{"horizontal_flip": false, "vocab_size": 217, "arch": "transformer_decoder", "norm": "layernorm", "fused_qkv": false, "init": "xavier_uniform", "epochs": 5.5, "final_lr_fraction": 0.05, "weight_decay": 0.0}
Rows from block 4 of a small autoregressive pixel model, named by matrix and row number. Rows with one number belong to one neuron. Each number is 128 + 32 x the weight over its row's rms, rounded and kept within 0 to 255. All counts start at 0.
After each neuron's rows are labels from the 100 images, of 14976, where the neuron reaches its highest value: "strongest on" is what is common among them. Only what is clearly more common there than usual is listed. The data: abstract colour fields from 500 small random pattern networks.
# fc1: MLP up (model.blocks.4.mlp.fc1.weight, 1024x256), inputs 64-127
# fc2: MLP down (model.blocks.4.mlp.fc2.weight, 256x1024, transposed), outputs 64-127

fc1.582 [ 80 142 114  83 118  99 163 154 129 120  91 117 116 138 151  74 240  54 139 200 150 134  91 112 171  80 104 129 130  87 184  77 153 113 146 224 161 168 112 139 118 154 121  86 121 104 110 122 144 109 120  74 149 165 173 132  92  88 139 150 138 152 137 136]
fc2.582 [164 142 139 150 175 137  89 150  98  66 129 114 145 150 142 117  82 134 144 124 109 113 131 157  97  72 110  96 114 140 119 210 129  97  98 110 162 124 119 134 102 139 125 177 101 178 158 142 157 128 125 112 141 116  95 108 117 146  74  59  88  46  80 138]
strongest on: smooth

fc1.383 [104  58 132 135 124 131 171 154 125 151 134 115 170 164 139 126 131  76  50  91 112 100  92 116 106 127 142 138 146 139  94 173 145 143 186  81 100 138 140 107  83  85 125 126 169  79 146 134 134 127 162 150  84 153 146 150 113 118  94 174 201  57 112 181]
fc2.383 [182 110 149 111 155  91 122 115 150 172 133 151 184 113 108 112 122 168 171 215 127 145 196 178 159 148 104  64 107 174 169  99 169  99  81 142 100 109 125 130 131 149 136 120  84 150 143 145 119  73 109 153 162 146 153 117 177 108 182 107  94 125 146  75]
strongest on: mostly green

fc1.202 [194  60 207 116  93 113 155  74  76 144  92 181 155 134 114 136 131 135 105  85  73 141 133 129 144  78 134 108 134 136 111 106  72 163 123 150 156 148 124  68 132 137 132 164 162 150 151 184 147 154 129 103 131 126 122 122  84 147 102 145 134 125 100 165]
fc2.202 [124  88 135  69 175 157  90 119  95 131 136 158 148 104 183  99  93 148 109 141 153 154 139 117 153 141 113  58 169 159 169 127  60  76 128 112 149 126 143 136 123  97 121 107 146 150 127  88 120  68 175 120 127  92  85 110 124 117 143 158  84  47 135  92]
strongest on: dark

fc1.538 [ 87  47 185  88  94 134 118 135 145  99 114 148 145 119 138 115  78  98  87 129 154 148  95 139 118 156 152 109 153 145 109 151 117 146 110 155 118 130  93 105 175 186 121 110 132 159 190  93 193 153 125 140  98 131 125 121  37 107 117 135 178 129 122 131]
fc2.538 [101 174 117 154 140 141 142 108 139 127 113 116 118 121  94 134  93  92 145 155 142  91 138  90 132  72 143 115  57 117 133  95 123 196 155 110 126 168 157 118 103 156 120 166 121 152  97 169  86 125 133 129 146 104 140 177 158  80 168 123 103 141 105 121]
strongest on: mostly green

fc1.103 [ 90 121 194 116 105 109 106 115 125 177 156 126 133 193 123 133  91 139 144 141 154 156 218 114 137 107 193 137 120  62 131 121 152 151 103 149 137 113 134 114 127 150 124 103 139 130 113 166  72 151 175  97 110 160 138 161 155 122 130 145  51 114 155 109]
fc2.103 [124 127 112 136 117 102 141 119 151 156  98 148 116 102  99 161 143 124 148 140 116 173 110 116  74 134  98 106 136 149  52 148 112 156 115 137 111  87  99 129 141 138 181  75 109 123 116 168 147 135  85  68 141 100 124  94  85 125 178 105 107 100  72 168]
strongest on: smooth; bright

fc1.512 [ 95 142 155 120  74  84 153 115  84 138 114  92  77  99 142 172 177 116 109  79 121 140 145 137 116  97 167 153  47 134  96 153 146  78 159 182  59 178 141 121 143 136 115 110 171 175 166 166 161 130 106 158 127 126  79 134 108 101 137 116 139 163 174 152]
fc2.512 [136  70 158 137 207  74 116 175 106 113 174 129 113 152 129 134  89  95  96 187  75 167 123 183 145 142 121 126 136 109 176 139 114 127 153 165 160 113  83 124 100 109 134 113 100 140 159  99  90  73  93 154 135 102 119  98 155 171  58 155 123 113  57 136]
strongest on: smooth; mostly red

fc1.192 [187 138 125 152 106 113 154 117 107 134 139 169  97 112 147  75 107 184  92 124 134 108 165 125 144 155  75 143  97  54 144 120 154 128 107 140 123 111  61 178 137 108 160 187 134 148 135 117 138 116  87 112 100 155 173 127 131 108 108 138  89  98  83 176]
fc2.192 [160  98  87  90  89 135 175 117 158  92 163 145  90 125  84 114 134 148 166 153  54 156 109 138  90 121 135 126 169 190 113 174 151 153 189  97 120 144  77 113  90 127 127  49 132 128 123  83 107 198 112  50  89 100 108 113 143 111 145 134 175 162 148 113]
strongest on: smooth; mostly green; dark

fc1.36 [116 151 120 181 156 124  92 151  94 146 181  90 105 106 135 108 137 176 157 155 122 115  57 136 133  90 133 182 157  27 134  90  86 110 115 123 129 126  78  92 135 132 165 129 155  94 113 155 169 151 189 117 114 155 122 130 106 144 150 115 186 102  77 170]
fc2.36 [120 113 150 102 105 103 166  94 141 108  72 110  93 143 150 172 103  99 113 153 133 117 142 154  96 146 127 118 144 191 103 171  86 164 142 115 131 100 159 168  86 104 137 158 155 168 109 143 121 103  81 128 151 118 145 129 163 190 111 154  52 120 167  96]
strongest on: dark

fc1.439 [143 158 151 123 127 159 172 136 177 104 163 144 140 157 131 171 205 151 151  96  95 108 139 171  80  85 164 150 185 127 160 142 122 104 165  87 124 125 165 112  84 118  50 150 100 179 178  55 134 167 101 124 121 107 122  84  98 141 120  96 114  88 115 125]
fc2.439 [105 110 136 142 131 111  82 108 173 131 117 123  99 157  61 126  25  92 100 118 168 111  99 125 143 163 120 143 116  81  81 150 164 113 132 121 135 136 108 107 147  58 112  89 133 174 113 134 136 136 120 124 143 150 177 182 148 148 147 135 133 120 124  96]
strongest on: smooth

fc1.288 [ 67 152 159 185  85  53  77 129 149 130 120 139 134 129 168 115 116 127 132 125 153 118 134 155 159  88 120 175 169  66 106 119 124 146 122 151 159 142 149 162 138  75 198  87 187 149 137 120 142 135 160 113 145 120 131 106  88 196 158  39  56 165 180  84]
fc2.288 [113 132 127  69 129 145 142  86  95 189 120  51 132  61 119 139 144 176 148 135  62 144 151 119 150 126 112  77 102 148 129 179 116  97 104 141 181 166 119  79 110  90  98 150 147 115 128 161 143 134 125  93 122 102  74 158 114 105 109 208 176 102  86  73]
strongest on: mostly green; mostly blue